python train.py --encoder_arch="resnet_bottleneck" --model="image VAE" --dataset="histories of elementary cellular automata, time running down" --train_examples=295000 --image_size=48 --crop_scale_min=1 --horizontal_flip=false --color_jitter=0.2 --bottleneck="kl" --downsampling_factor=8 --encoder_norm="batchnorm" --encoder_activation="celu" --encoder_channel_attention="se" --encoder_depths=[2, 3, 4, 2] --encoder_kernel_size=3 --encoder_stem="single" --encoder_avg_pool_shortcut=false --encoder_widths=[128, 256, 512, 1024] --loss="l1" --latent_channels=4 --decoder_norm="groupnorm" --decoder_activation="leaky_relu" --decoder_weight_standardization=false --decoder_widths=[64, 128, 192, 256] --decoder_blocks_per_level=2 --decoder_block="bottleneck" --decoder_attention=false --decoder_upsampling="nearest_conv" --kl_weight=0.001 --init="xavier_uniform" --residual_init="none" --optimizer="soap" --beta2=0.95 --learning_rate=0.003 --beta1=0.95 --shampoo_beta=0.95 --eps=1e-08 --precondition_frequency=16 --max_precond_dim=512 --merge_dims=true --one_sided=false --adamw_lr_other_params=0.0019 --max_grad_norm=5.0 --max_steps=7200 --batch_size=256 --epochs=6.2 --lr_schedule="wsd" --decay_fraction=0.2 --final_lr_fraction=0.1 --warmup_steps=360 --weight_decay=0.1 --adamw_weight_decay_other_params=0
Rows from block 5 of the encoder, named by matrix and row number. Rows with one number belong to one channel. Each number is 128 + 32 x the weight over its row's rms, rounded and kept within 0 to 255. All counts start at 0. Numbers have three digits each. After the name is the row's rms in percent of the matrix's.
# convs1: 3x3 conv, stride 2 (encoder.blocks.5.convs.1.weight, 128x128x3x3), inputs 0-18, a 3x3 kernel for each
# convs2: expand pointwise conv (encoder.blocks.5.convs.2.weight, 512x128x1x1, transposed), outputs 0-170
convs1.30 094:114134132138153050133108106115162126118157046173132087136067099146145165144108124134152155168133197128157150137119190110166132077046137122156112159088150147020145147139154167067147119141115162172141127107112128155112098124127114125056119178165102114134168097111073163104104127185142144082128207109131111168048132116128135155119118127150117168129083094167086143137119200153090150128144148114111131112175120150128115146119139132081162068188132154155090140050137131110148138139121077181193125131208109105145115153134
convs2.30 101:142159113087152079088124120159150119176158114124096156145137096118120070165174106167076212118171089160123087086151161139120184124087079167144134173100099147200099110132135093165117137138177070110107117093122140130094112107097201133154196147137141133121160175097144105132177075118107104129045091127131122168074103083121079123116139140128149102133149068124176156149196126133112109125085148148107123093093115050119127118164131129062160184120127161111112106107129127133168102130132126116121165158148139105147110135124
convs1.31 096:177141114156127115149125131114081191106158089075120116120163166114091130109114122108118203167125127075150144152106143101129078113144142119127125176131127122123128166154150146110103132186115147136088150119123129162168191153120133140118129128142090152078122076130174104078170121148114085138151177083089134104085157155072117106137135074106167108160081205097190147141170084118130103125101122138099175202141073117178158135096156148121081128141092136168144104159161081106148074142126143194098135143103130126026159132170
convs2.31 097:126138109166130135094143147148121162108146120127144102124133181172134158144151138121121108142103210137136119176128107126157217154108150146093097165106168109140124140116132132132102079106121084155166044113149127173164118122080177158147133062163055088091117191096149127152113148199117127157145115169049118088090220124112162039112191111169094172136148141078169142140160112066131163150158118175127099112096128065138111138072136126089134156133131152152116148122126103189221150072121170062174094084121229161100072083081
convs1.32 101:119123176125132100076166186113158149167137131155074151165138126123137152099157157136173088147119132183075071147066193064114150149115086066182157125124127109062143119123119137144175134089120119103124116132159139154140158066122174070166144174101160080111101142162151071173124099110148107144154117144125119160119138140186124184114121150118111148107120067075191176132116152109051155106118117152146084161155058129161089132091175137107173138118200097109110123134147129171191161134116092142098097154124113118096128163070
convs2.32 100:166089156106088121085087117117093142111035183123119096176083159169159149187160103138134163172145119163125121142124109114155111116167167142163127112124108124069131138178115075111102113140102170134097140123147098150255102160144117132212136123129115137118128131116103138181146112113150122151101159166093132129177131113107151073157106133156171101113096097163172103114083091133128128104166132214106084150081099147081094096125075133146092128114157141094028095162137125146143112132153088163056127165143121090126157186070
convs1.33 098:144161096106096129077108125141162100111130180142129125138085171113089158116078104209146145102185147150204076114100142152080098111250141137166138143105052101113162094148127189136173093125127136131097141127162180153158138114056075122193126180088111112073144127050110055150139088109137113100140158157149167129073085073141170132193125172122104176168136127085133148068156162187154123103105089178129147090120112117108150129187108155124161090166144149126158135114142108137139125093136143173170093124168144135170117087131
convs2.33 106:132161148098146220191083142113146138106087131143163162082165138140109174107092166146156106166176126153069149114137118137108143150104127077115112088137163149145118102190099168175138118123165128137124142179146125110148171128118110090126083131133146142150174170140120153128143149066116110134131175116156139120180086104109059144118153099195122148163108056099106118168161140121162120120122139135101164075121133130167154134132201160101095137093150116138180120144148104111131166076170172118160158146142118179156135193150
convs1.34 106:156073123107088237155129119106054076163150120131176135140114123156115087178085122067118111102150130100166250114123089145180203111126154147129125122149159141113093150112125140122096134169180145137136097107127127105188139152159116107084157149133147122145115136152157115164121079093073142047080224074131160139109116083160120113150062153069113137173166149124110131117170132125143129102119148153106138163183166093149117110134131114153109113165159119133031147130061139125128153151078129132037112149129154100085133107083
convs2.34 115:089157110139119075095121143106137147119147184111137111100137114176132105104144209087146161124123101109104123091157133092109120173137134165182151123166147127133108121123080128067143169144089128097075150085122182102155044145138113137184110148156165123165222130190124136169088121059082110128152222161111184126154107113129124121095117097142052113132150199134200196111126133097194119096085164136084095101151106157123143132135107103128087182156157113133129093149121143107158174139173174142158188121157180176125101085105
convs1.35 099:162056124110128109138121195105108143101105092153147127096164137155113086129166111091103094141126039144099140102135123127110103132124117169163147149107131134154027143091173111109077087115116108146153111117177089132176124133128092105075157100145096124190089155068148135086168094100179075169183160171089143116207178136154192175099112111129109091139075210161067142098127128113094182134113102127163146121181042099105104091133089126100169096160192090119152156145117112157148100113106137118096118151148105090201131121133
convs2.35 103:159115123106105070159102160137193102123140153122135123141141160176202122113099156173147110125095106088182141143150129099144123144211094157117145116137121116131104150108112107197167082153132120117138092157128203132133134085084158144082127179124101168142169181135195121113082115122094123143111078127082115155077086160101114171138142153132132170125141149158039111134177081098189109153123106132170100152127164148133190118122093160132183126126162149157130087116152082179123145067122181127127096137122148131103122093170
convs1.36 099:129090168108103152104064132085134144117184166074150101139147127060132113139079152151111079121096107171092025095107176147128068091087190095163130106112174132084190165094127127168067091148108088106147124110102129202108108092110202110101156096093126090167140168165159078160149111138144159131135084155148127102159155134151177199099158102131138153113149084127107155160079169109103188176130150110157133161087030034142161002181215072148139141144057083085151218122210101145146137105085139116108130162139080092148185157098
convs2.36 101:085106144153164116078115169107126182133068131130164032129125164118114112076196107109225160116152120148182132127100121177132119090166161132110050137173163137144110127145152130155065123163116113174121127120149157182134245149175145098098185111163169158068255144111112175142141151106095123158111152193088119137173177137130122154045135172089110140097132188058114118132093104127118114098118117086160113077088116151136133087113076132163103179132128093099099177079112151134143147137179154157115166179103072097119133137104
convs1.37 103:154191113133120153172083147165126128102168137124163148156099131090116152104130093101191061104124131166110097121104129126119172169093155147150128146156079107124136128137114129109170104189084107112117166114157134176157107127082088136255133094066144209157129133168121119115127084123148104140131102049140105134108176140107126141140140171111161070149203117091108149131138092124118171122136101095143182133110116133053112151094057120180099127129123083123161106127082101113194102089152148146160126192132174141111121079156
convs2.37 094:133143076171115159102151090070071175105120126162143127170130127146103151090092090127138114105123096115119205073125133124178118109144159184144129140115118097149147196140127104100113087175185105110074151129122104150099128137135174126165109154138129102088165140110121137154091132142094126157135108145099144104129182140119186132065110112040121105156114110143089118167111137085107117103107190169131125154088148106146131145140096117086113145152220130121095093147073143094132118165164107155145127162137113157140096213105
convs1.38 099:174139102121140070083098115099113157125120128134141128112131154144129106144102124149138127115160202125070102174132104193120086125125155137141127121151143075114082149135145125114098108125141119120121123176124127089192126158106076139076134119087116152165174083069155111193103131071123152047125147142106150150168061148091139126116097089168109203138161095113105093147115042091177135093117134081099139144147114149098138140127078164100111161158082115167194164122097153165177138146219141135079164107113133108132173114165
convs2.38 097:119102116085148161115107171115160143124187083122169141090145143097070132147145155143102135134110150128131179155084141093124093182152110113129109142108120135142113110130079042157096127163145131126085146141128090077118103166099153104091140109084128194126175131087101142077113138171080120114137138122103129164148100058135140151134189211158152107158122179113159104133138109129145143152080144123112141127094082152146122104113088109161149171111163113159093120159222136088208135097131114119123145089079171133073148108127
convs1.39 103:120081177129117135129130111072129157098087115170105135151133089188115122153101203143147111124186163101077047158134123105105080101154147145162084106104147186154105118083140137148144082203072128140123167132147068129148108104201151180081117077122084188103158119122152121169155079161146089190094111221178145119068119138152135109105084125135179134151098087139099164120151168101150135111103114156141070155101120097135109093160101095104135155120160140185125082103202128180061078123150153131072143100077168149050111123157
convs2.39 095:141155134112154119129100125121112187124177129141107120121173157096172156118195140145207151123080150206118133093112126150072152133167126155133119106139169135128081129116144138128109115128059128117113154094152125128175161171077189094120192144124150148206108074098064138165157100172095166098139102188109097167137120111188176139135075114114115130116183135147089131128119171130145094131135093069175135122115165150096132165143191112056070121145124102128116186151153099130120169068140129122069132166110118144100125077114
convs1.40 083:128177168088077177124126124125126120122117116141156118146121197135120164100099109113139118076090132088157113161107096103150150108153161138163104146172186065110096108189148201091127146126150135097104150150119133134116147089145098117104089188142155206180092075183142088099136156116175145142104132091126148096170121131178122076140176146122132183067105183115056112138148216168128071090129135126112171125095193151131100159129085131116125128119125115181186109134107138105085152113144164164120100141149185089134069162104
convs2.40 084:110136130136144131137112078147079188160149078146167122124141116094145120112087185173093176089092123098133175135126171168142069118167038115155124154163096102145130188096119115100061127101115177099162106147146123066147139127175077139177121130145149118129128125149117120097131150126204107089119184097112147094097157088131143101150123163146121176150118121141151113145131141188121162098154145170108168079143069145107124131101111115151160125092144133085161106118102126168112146164155161069091095174097132189136099116083
convs1.41 102:139102087107098139116177119097107136154105108116116142075103122139166163105105135113108188076153117148152102120152105156198149142130198159140089143095099160108181108119099115107157113188168114133174102144074137188111111130137122142212154099166125118101105211097167137104142057102155094075162123096154144140188171105123119123124096108151106225070176112112124178131151124063127205061102124133104178185107184144089107148136056167125112112113156123121135164153091116141138119178118085107141164125143138156164116121098
convs2.41 099:129152123100143184165102150171184125181116152111122102081090132072106120067166166117171095126099106128205138131087195081081135114095150102169135124152067090091114134195149150065108129141108171145137116149144101218122157131133131176075161095185108119121121130082058076088157138113118105168090151149181164110143123095124135092138139149146143130101115141173113117116139147145155145158045106103146125131124143106163140118166159147136120124154131168133194132106123187107137090147070118074161111091084066167075131108159
convs1.42 098:150146173109174067120081155175117093140093106115152169113100159230098115112156132122150138118122123160181124140104137101126208082132127164121107154117205122106159113127114143117080170093102101134122177145133167175157124091160107093056145178141141100089101205100104113094113114136066158110091034085102143135141099144153146128131138109109067101172119155126112153109139143107116166155164174097170151129082182122135096091154133120200059100149136121131152130159125125110082174137089174116163076107087167150115118123118
convs2.42 101:126116141088054111104088090099115116098147093079134062152120134147149119131139113126130149158162158151151110158146171091123081115062123170158069154171069170092081180106131119181176123157153131137089089083170120160087166158198121121167098153105037182117127152127109131102119118140136083140125132073130137159148163126119122116185127105142124119143152132133186136126164153141093125151069124100181141134119113138086129128120078112139156129159172161144098147130104113131127130084163113173110113121092186133171171120086
convs1.43 101:105099142133094105148072231101186134108167148110126109086157101128143106123163091150112110189138152143122136116171136147096110120187132112114136124149197129110089155094142140128154139121139104129102109116101093102173100082167076150191114174077099150133139106180093102165092158169123125124132097137132161131118123164161148115123125116125130138116138090132129110169098109145164169116071113151093166112197108172109102169086137092119119149151138093139217153175168136118086128111153087106118081127154129130127079152056
convs2.43 091:106104109116119107096117100164112077167143151103160130126102127124091150155081097167101151135074180128142090133096170131157106137189101128125124128096201107118114088107217142165145054140132169109142223193158136075198124148065151101132183090104168130105119079109126109103107089168153114106143131156116162129144127150123117117156084152151179136154154137077096078175095133152156083104138074142157148149193151176165141120096133173115155185192141133164143142151097112116123087151122162143098088117159112127092143130163
convs1.44 097:137061080177126165114110121119185082128140064147131135134134072090110187131152117136159176129135025145088112094191137132155188060114111110209168109123057185173141104168143169100183129124139138126092137152111179137103154167139154128144131067183146114188124134119106107189106167167117133104128130119057112154147095146126170192169103075118100156125125091128151147083128062095102142158122131153100219115110196084143213098094103131124145129099147107121089130153125121083102127176144102089092144136107097140156177166132
convs2.44 106:115107095143125132079134129126198144179103128133104123125126084168162120117176156081102128106098135110069091143082122163210166108225139136133118129153110098136127149132128094162148149094189144162127163126102120132168111122128087150127120138137133077134071129101181159112073114118119138115112126119128141107194099128104222123172148164143140102157125115160087198150139174127150119122131062118152171202160134151134173148064123150130112177123106086084084102162117123098181099110128151166171167157110115162107132096117
convs1.45 095:132168116137111129088087150136131125147142138099088138132159152128132102121115155162088151162152125150087064134119171075123177114218098148150163149096150098093156116129081184119058133159133138129116139133066084158132061191089114160163123132129144185084118143096089132160135127098116122182141136185135123097140073072178166128086113151131115127074090186158162163137073154118092120074112177153115072145133054149157173177129119133147090112139110050111142120082166111145067153175070117154108108168079119147079110147132
convs2.45 094:143100064153180199116162085132125163174100125080145092140137136134147164124169185107119159137117103106142119100106146128115157139137117138141142090087148183113091181115097176119152130115090125096148150124157150066173180118152098136109130117144112131137108147135136132183096164148143163136102186098104129095159131141112122119117138107131114140065167086113100108133182135111086092133098123093117164127112143189173127175126178129169117165146128112117064142000117127135130128096098147162121128117147042126123139094146
convs1.46 102:143131170129150156133171129089155142115124092112116133138110176130153213113133136093101098145190118119199125129089151176120159112104150100112152116158171153209067176084143156123125103121108114163102151111149136121184127142130119109034129116145128129120135163123103044178132155116165110135138077170111176131137102087081202124193100148128116116098181119100111103208095066175182136154157157113139123106145158077064120180114124170140124121113139147113117132069141150140139108137143111170098110206183085099146108145133
convs2.46 110:170116135149093146098193155128131109051228139140123139131109121101126124076128193173114160122126199055136108108107125128151155161130136087140176129112065100091177126138154160101158095113105161115144094216141082131142109126069095103089141130150130102102077116100128134103150106141156161127138117156093130161129144111132187123131137118112110097129170159083144111139111080113155145112130157122104096144123119138095103118112137122101095091116123086182151115086141165174142143127176062083144133146170112098151167131071
convs1.47 102:111146101154133148101152192120080085170146108108157155090140143128136173158124137136160142162179150109110110136136147138111158112076149140096093087167056110099165137118131146086147089179130130115118125106062109130160142114141159193126133180102142127079091081103128161123107131207154098153165086135127133151101106107151055158110118138083153082126162199112081181094144147172107124138152097163146197141118087112086105106129153153114081125139118138062087134103157115158087106028150070211104142132078129156159141179107
convs2.47 098:165151123156141131131157124060092157135143119130100096103197182140155093102099108152135153121103170146127168187138091121110154145157141123136199106147126113146145173195080093248138096108133105177108085158171130131113148056068113126140121135130074110103179158116048104133078142133125171102170118131099217143169163107112106211137145135139141116173132137133113145160090116126089189190130132165150084129130090141114123102088168117135144171173100123098120169089138116131140086163106152104121156112146106207142114111142
convs1.48 104:183130160098150168132114175130085068098123093120132087102125099104138094154118091083131166149147155170135111093127218118115169147142151181121073141154111106098072094145193140093072131155109121142105138137087145100178082100204114164103139148107158140089121124018118113158114119083142138142098115140133133115116167074149139109141159091142164083135126082092141196103145187138129209079098086117100092153101099163142081125055136135113138117144157175129134123098143145119130105135186113115102167111118125101162143124025
convs2.48 103:149117136141137186153132145104157122145081181123108159167177139178096144075154149134111117147073129097098170113118139096168178178055090152185097127155114086148122109186105129148129097209144142116088087126135109171160146126114082141090099111075124104129083174141102119077085093111146126166091098137157209154145111114072088124108098126104101144110182145117098159106125175129089143109143140157110132167139155135120115137149144144151093120144161162166129108155147143139171157131089130146089163132104166129093133081122
convs1.49 094:141079204093115179083094161155097121118105112145113131178143110101115115110110117167103090138124088151070121128123057096116079123076150135083081111133051121190159123173162175141082136119147155139102128110115152083161108154236157121117119101137123126105105119220110085086106094138118164255177101105116124162110086109138087102145047101133177159094132128135109132118110143139107071150132102140089216114173080092105173134086151188105073191078188160123129087168126117102110130159152112147189116190162119135100124134161
convs2.49 099:120141122056143137170070066117120145116164103155116153138167139134149095075152182115111163156036181112091140147143150183150138177118120109143144115120156114116203144108113100100137114169067122143135129104210099137121143136105114153142140126171091124139080098100142164134144125119139119198133107135114161095117091144146167138109179138117109063138119142103051123148082129156135139161145088110139104113153137139101154116086166171139238171103162139147120149124087133136177108118150074111160086210115123126092121039128
convs1.50 100:090106174125085065150168110114134128117128145113109154168161129127143095149122090127155125147130156134167189134130119170135124132202143114198120181146087156202150133149135113111125103111109135111096134107114124153185097116104110093163136145197130121148147152144125081153116181137124144077087200072142111119122150173156194198125145145122100073117105159146135105131150097165212064096143221118132202171105097127135076109081048106111181162064090114111156104104140100113178109112192162124141136120144168122134125094137
convs2.50 102:152141161151156108159135127095192172121090187159163135136112134136142164126079098147089158096129146163124135132122131115147075144186182115182090132166132148131152094098124080166146182131242154161144117163103122077082134140163125109117116121116125141166142129109123167137135134141107106124121165137109174081108097129126130132080132109092095111140174120067164173129130085162104105145090187068100112081100130140130177130087171174144110114143142148133156100142124081072215129072130124142148168131096075175130123126118
convs1.51 099:091150175094119135102131115106061112134152112137168091137163163109125217117099101118083125157136129169156102114124136125121135128087125127138167157152162114114072175043132059099116101131146111130117109153124129075066089134140128116108129144137128069124084145110167144129142170120126150144137119149084110173109130162163126185162143135118154098108108174152117101123133118119163067088106180134107159104106206059155093114160093174094125099139090092135206137213124104158163138138156086088171090185146103134181109134133
convs2.51 105:134155168145188132117182228076075134190096099133097129138116078128122096126113141130084155126142138126146144146138125133113175142158168162143127176184114146165131182161110184181138139131133124188144104143149079163160154098123156143113134119072143105134163101093155112162167187068106110128123117096162087170185095172156098146106143101143131171094128110142151192133160088176137081120127116100131102088124150098170126110203110146151133151059111099091175140110119088158089081111165124104132177097122107101084139096127
convs1.52 099:120144055134133063158162129132157127101148151151114063129181091133165153125173123153096102182067183163124127133145176094152171102150119102122122137147092099125137084123124116136148115146113145103111126122164168108092103134038107136145155077070113171137128097211139160113145118158111125091101138155165115099142139122118102071124155102072079116127162217115089132144158119095084135124089140106114227162159103128115070133094117101165130153127137121132137120153097127127068110152087114135158136197137105132118162130124
convs2.52 090:126169167107132087128056171113144113137109110112099125109089133102131176072123111110108081093109138085114105105081109101146134107108205082153136166076082066110084114116129128163089114136093162125120118100082093182131099118120151105178109087136140109096198156120150072128179154098170147129150138121145178109059078168178124066178111168168135153160068107127050084127145121142116141138174136103123120164174128128116188089111174126116098093067156136100140095102143190166136153100121105136140094106146116115071173108160
convs1.53 102:148109149104121171115123120106128182123125126171104146127123149114113161149113150176116092127131134162063172089127092139139060148079180154130119108133049144113156105169127159127121083128136137137156166101149121093106122157100096125117180045164124206121118118104052200084085135099133164135114162142124082131121114148147149059138129134109159082160132158162173148112141074143146146135152099131155117172116133174098134165081145115141108115121174128108207148057159073099178139138141145113141073113152131095115154097118
convs2.53 098:097085152107063134128133147168144072094163171108044133100118149087121125149108207152139073116095148076135217155128144144117121092141178107096085115124134131125136173151146050140077119095116097112155178121153096138151041099176066129125127104114136106114153201127154144142105063130040140109153073143126129149183140137129147095113149174153081145168070130158107166138117211112141136144079103055082150123144110134151107129197141158112125109136104112153083065156157123136153080123157176166153136167138129136132109074160
convs1.54 093:149139121143163123162102176083101162100173092121109142110150105154114157119111190139152185132164106072138112102113131127174132155228065122119118150178053166065114147169144129142129126146063131158174106137107135143101122116025134095069164100140125102146132116159064157114150080186124132239153100139130163100121141046164105119153139103124148127140118122176098091153151080163123140087138154137106139130137194100112181175101220063149122093164125117103132098127110114117137167109047186102169121145144175144100107116178
convs2.54 095:117174147140082109192152059160137056137164158135164180155102118129195147078133103111142121190088166119133036074139118086169122143120146089139161124137127068158137178128145145094109116111076115122168121190112173121160137116056164138114131143120132078086137080113162110164121085125159138122155107118192132136133119065098084120067162142099165136111106073122080154138091121184095117120151141166119174136149104155119089112101143153122153137119120163168083122154067122109098130151138156143117091101146188082098129126166
convs1.55 100:147180148092139098097116179137121118130109104134129160105131108162143157105131088126124192091111105126114149147091134123143108143083113128107124132156108145146117138142081152126178109081155104123133173136116135141100141206128121065127171171151185124146094090083080153117095104099131168090086115117119111096138140107138123144150087131114109167121107175128086140094127176106078094124058124162148088145084130131098137114105112173130135169165136104143087117158125098211096096097124113103108095139127153127147151085093
convs2.55 094:095143118132105086069150133144129117135090154091132123192089159167151133075075137110113172188106132175110199068166144126145104130117153096159108123087136114162090195164168106097097177156157126111123160133125146083139115121115209096124104099157121161181106185136114118156135107118174127066099060078110081162060120123142095168097127114175135182166091119112144107116226133125179109133075125114239151076128135085097127162131075156180121109162115134140113093164114119154151119147102101138095094117119150136129074115074
convs1.56 100:133140086123128080131180149118120154098101068130111143204148101114114203094144095134113163129117145097228164167220051166117083238139062171175069140139106106169117102111118089134182150111149087110102132125107125070170133147154085132144095098139142141122148163144168085081091129070108161087140137138136155116158115077086131213119137153129151043107087141146133133124142156135130159089214105149164137132195105127079106088071132075142140123106083151146126148148161112090169116118135130111117150143121161101133161138125
convs2.56 099:143193145106103104128148107127133111066135107107090174107103108141191077117119102132096108096130149113167100121105112119155080104083151097108113100108174101082119149156105104170101161077153154159122069069112123101108054056136132144128126062208122122156156138093181118228134108065143136167096144163139120126155141158113137118096111058117121143056147110128113122091123096081134149131114111166215128123145073082194176105133169152160056120101136165196115110070187123147080137113114123123236136176114155160146119156147
convs1.57 096:136083136088106079144184180130075120116152183091130115128113137100109156140123113146176144150211107152170137089175128114166142095079166118118091116167174123058159103109178087158093123127131132102123145135079155149153137149163130113062140117166125159145107126130144103123130095114130123103183114129144157150112161189094134119119096083163120132125236131108075124175065088127089148179095140125057218156172098086164111142111135103207051131123116102132116101192088115101163119096125106101137098089127172121119110110112
convs2.57 106:086142177105107110186088143123117145142175037120236134106162138170081164101179173076047150149082101165189099105132157128130154067160159113135091129103131073132038144114149117192127158151092167139120127175110108115115107166119109108121168163096142120101195109099189134107133121170105146115173169115117091139176177118104132125137117136157114151156173103071081114118143094101111137124140143112152084091109071147149143107146149093135137160118152094179163198160139151156116124138161099088074126145128112130210134126122
convs1.58 100:120169114098140173154155107147086127114043218189185098119124151110139067098127119146141096122140124130136094105156089116171076160140137096120107117135168124087106102093134080107109115112107121121099152146169123145111114122187152141098168112079090163143113109092153111192082126095103117127156061148158113139157104043069186110139103151071138147102230138116087085134089184141151121135088154110144109102174124145123111172186087178138132081085153119122239133224094152151138096123193098109078143136109130120126111082137
convs2.58 097:130105098073108178135137167128070129109092067145136080077096119147155147115120133091164076089084121080086178156100125116168111169060109156131119141161157136104130158144135150145135107157094138157140173127149138075176090067129215168108150103085138137106162113162110174072099140133125166103144138130107097100157123157106193197105121124106129104164182107155112134130164170163097116154183112205150122098148085154104092174162127098116103109102099087138112084115115123133143134123128112156119165118060144150091117083179
convs1.59 103:110116080180165155060149072085193134099095113111111119144125129157138092156209153186123211149108132085122188167113127066095164134092111130124128119144139113177198097180103128151096083126124119155098145082134157079165163169133140099132148087152116104123191116062154126138143185156099155143109136169121104143066117191173094153101109133104103082089095101126176132048097202146136150125130134141126116167129138108171099107167107103122122089146118140171121086134113102081113117134173128178163091117111135119050103124093
convs2.59 105:086070183127146105123036196088127105133169139117113148146126155152165130123057115111153116074198128150070126157133147134108125110136115080145194117144134108095198069133104089118133145137151116161130103152096131191045156116151079102118154156107124144143147081108096121152179124105161090147106140084166118115165077156124217110141136146153070124179109068167131092141090140093151098199165154193134111074104152098085143161173151104079065125160114074091147134147183131117119106121175176169137129131139104097143151163119
convs1.60 096:109152179164142108099156190124148150186124127102058065106109117104161150124147145121182131180200095143164101127099157107087107134171078137166199103087149112101133119144139160108148129170146154163108139117143097177096124117146114112096114057090089161143162156140111087133146126128141164134137197199143180122089102120140127205110137139145120153102065095139138155139107168127085190089109190181150078115102077112180125147121123081099156122123131069144126123111120180080089070131088151166059151117123093143076148072087
convs2.60 098:109104107105150056121168123083069117085158124110118060166110075179167160094157136104147130130074094091152065112138097164096123149163142132180104109190133079097195151085092166146090154098124159120108091122121169144134118097146108136163102149141084132104092162161195120204122155154095164113109130117115067109039157039104226104122169081104118115162145147065170122143136069103081153151077076133124127123113143155127112141155132115167131129194133078175091141171075121165115079101142152095150171176144161128105114170124
convs1.61 104:107109163212116131125180091133120149130114161157161094152143116145132174144084092113115162134108114121102167130140154129138177125186159158177123141131204103148155118157124179078156125159117117082109177149151107136154079115154186120141110140119116116109152128076091097171147139103143096143095072182140163206151109159144091095085130128123088098178200055123161123149113165118199168141123140065124147143128175149130121110123091095065144153123121111114134076089158145121099112116118089192083138129107093169125078160143
convs2.61 104:118103141108132069189198148143054138177134083124157180124143122170074161134116151133140116031079168095084145148121108163137101117109116130143099107157094157126113107122143113123164149156099132132094100114125127177113113151173106087122101077131117114122093128140113142081152116181097138084149104090144159175180122152231128161154130137144099144144089094148105112129189095147104112051100074133213072115102151158092151173115089096088119138125127151151097135113111123075131144132125115147148106133137203111151116159109
convs1.62 097:117119153144163083144151134133183106147139105060087130143092160174103165148146091127096158132162160175058086119134101180109143157112150084147097134099114139058131122148113137127095146089156143149128109075126106138163084111088101121093089166183128127142188130111119069097124134092096181142076159117124120157140078120135104159130135106134131167107089175119123124162128130071076123100139134114117143149140122148101094145136107139180102144234088119114117139189112132094117156129128105143103140109090138133095153176163
convs2.62 099:138128116134069192147147140143153129149072111135182138175160110149170129119196084116148142131130122146040109132148099089133160173120122127161154187093095084207110136068088102143132173140092171175097097150112162090056106131116058102147148125095117153124082093099161156134067082083143096123183094101084147092096132136137112166135106157118135062168151193117137188073138132106133119136081164145152143144083097135114094125072076124121118122113072118105102066183082165150084056118115159130111150188193095112075152151103
convs1.63 099:175137127131105106144131128117121195107136055165117134124120147128132122138090091199104183192117191132109146148166112076165087145160153081163167119155056094163027106111130185134171124130182135136152149109096122144079113128161156107148117129156148118177192090206086167098139130130140085154096136152153071120079206164115204128141123141115146109163085135129152107121125117148159149167126090147083157145117119118169119079141160070134124121137130132108101149159151130123172175081129121135163080183127161140148074104168
convs2.63 108:157132116105156127121141064097148129116106160164083182113181126146103180220107160087103165119087099085096159148093095158141122122106130152059143078106038097101133134143146146157125103109117111093072105093132195175185098161084107108129096086149138148129145163174119104179166139105184192083161077147134114117123194190119042063116120131168145108116102096089102158082110105136120112081155082099087199154174151075112129112125163170151122127119191099140097118132138120131138091131139117138122093124125119105102128035108
convs1.64 102:118145098098088147164137170149121135112151144138166146173132145161128118128079152104151153124106110136178173176199160161107096154142133148153106142134112116104128129143206116121087181136057132123082097089153168182106148043106161144092080142154110208128111136029104143122169136148114104208142090126121123196177170154172107064107151098089122114082112110128106124150076190154115085113168132146160090120100183129070152149155121112181153089143089089093198161105190091103169131110197129105195147119123113125173081144117
convs2.64 094:069130143065081115114124131098104096117167177129110151149175084131089113092127094096097097140116149139222153130159098141122107097086162135154157101113157168143174126114123124183147135104189155146173128115128138158113131130118130124139151125126156093108140127122113071050120088107214112255144156133131113090128104122143111111146183101177151093107161188100069178166135154035119122111175119159115165161109120126122102081180224124157157118146080146145166156164096141122093154068136124131136080090124093129114111185126
convs1.65 103:162232132195132110108163101115108112111119151173110130129161115124158154113150162145163067125134074167135175145180115138130101127058085096100162181159162116209104169183146152101145080083128118160125116122082175160095113139194098114096184088132108091142123114093140120169126136170079141203130111232141086174155145175089149158101122137123151159101052147142097153110171158161147108147203145133106186116137169123109138089139063149094174103146096112087150138129092178141099115094125108133138116148165128128115136108113
convs2.65 101:161127083099101174140195153142124129114110061190132080157100117182144137101161147098168115094170034132149182204098116162173120152118121109094108146128096148125117137114137194145100111119135129092092074108137130175105182144063158141174185134090127146126108116174118132151140108120112146144154091153131107150041123112124138190111088149150131182161132138132092149126107135121129128110157106130112142101144093138089064162125255124119164131074090189201135070175169154161101125148136137118150170116110176084140139120107
convs1.66 101:113129129145121206084056185113163148111145152137103136098172164112147183146158129110119123145181087126123113140139113158155127096134110144141138128110156108124116125150126127127067114164129120179114102077120120223191076088193131137082144103172129115124151129174109165121140180219126083172145093091118161112110171240167139097121120084146164109120191153087163179083064206149070097108133086143131105114140125082141164103121064146141107126109093144137151149100122129193123128071071096156180134116094141118112074131156
convs2.66 094:125162137111189104130155121165164152126104141083143076105112126122089142129126184151144116110082184101099129045139125124142127163105124148083165156138106180105121145179135077175109119128132095129158153107071136152122128111187097152148140121141123142124092208177141145130097154108138177107107081127158114161153094085164114150156133134108065102163155109154063179131126107141123094086111132125130159135167101141147048107144118179095133153072058107136097135181062172133141129156116136150169162120139106063106167142108
convs1.67 098:116173089086117078190077109137135168170120116092162112104093119094115061177115067189128119156130136130147099120139144126127133102187166152119119165145091123175094190080151098134162133119194108143130156146063132113255120100089128082181133105205201151122206097140127091159134154129163211116117107104121127086129161070133134163119106125105154094102075076103156143129156046125127093125120140097158091111138142137123176122172138138155119119133151084135189097099176169087089128113105121080135111155149155136166141105089
convs2.67 096:104153073126153109109111088092086083126086103119098059037152135144088180095077097114092140150170087135153109145099160109150199220146116124090140165184128223155101150087137110143115129157123136168124123111155089148117103102120099140117153158136182163158097126114051179124151078081110115115122069103149066120227111161164090061105083212143130119107146179140171058136104123141132144136129143093075111150085140140120095113145056162138087115135112093043112138109112112145145208132129084151133079154160126110096132158161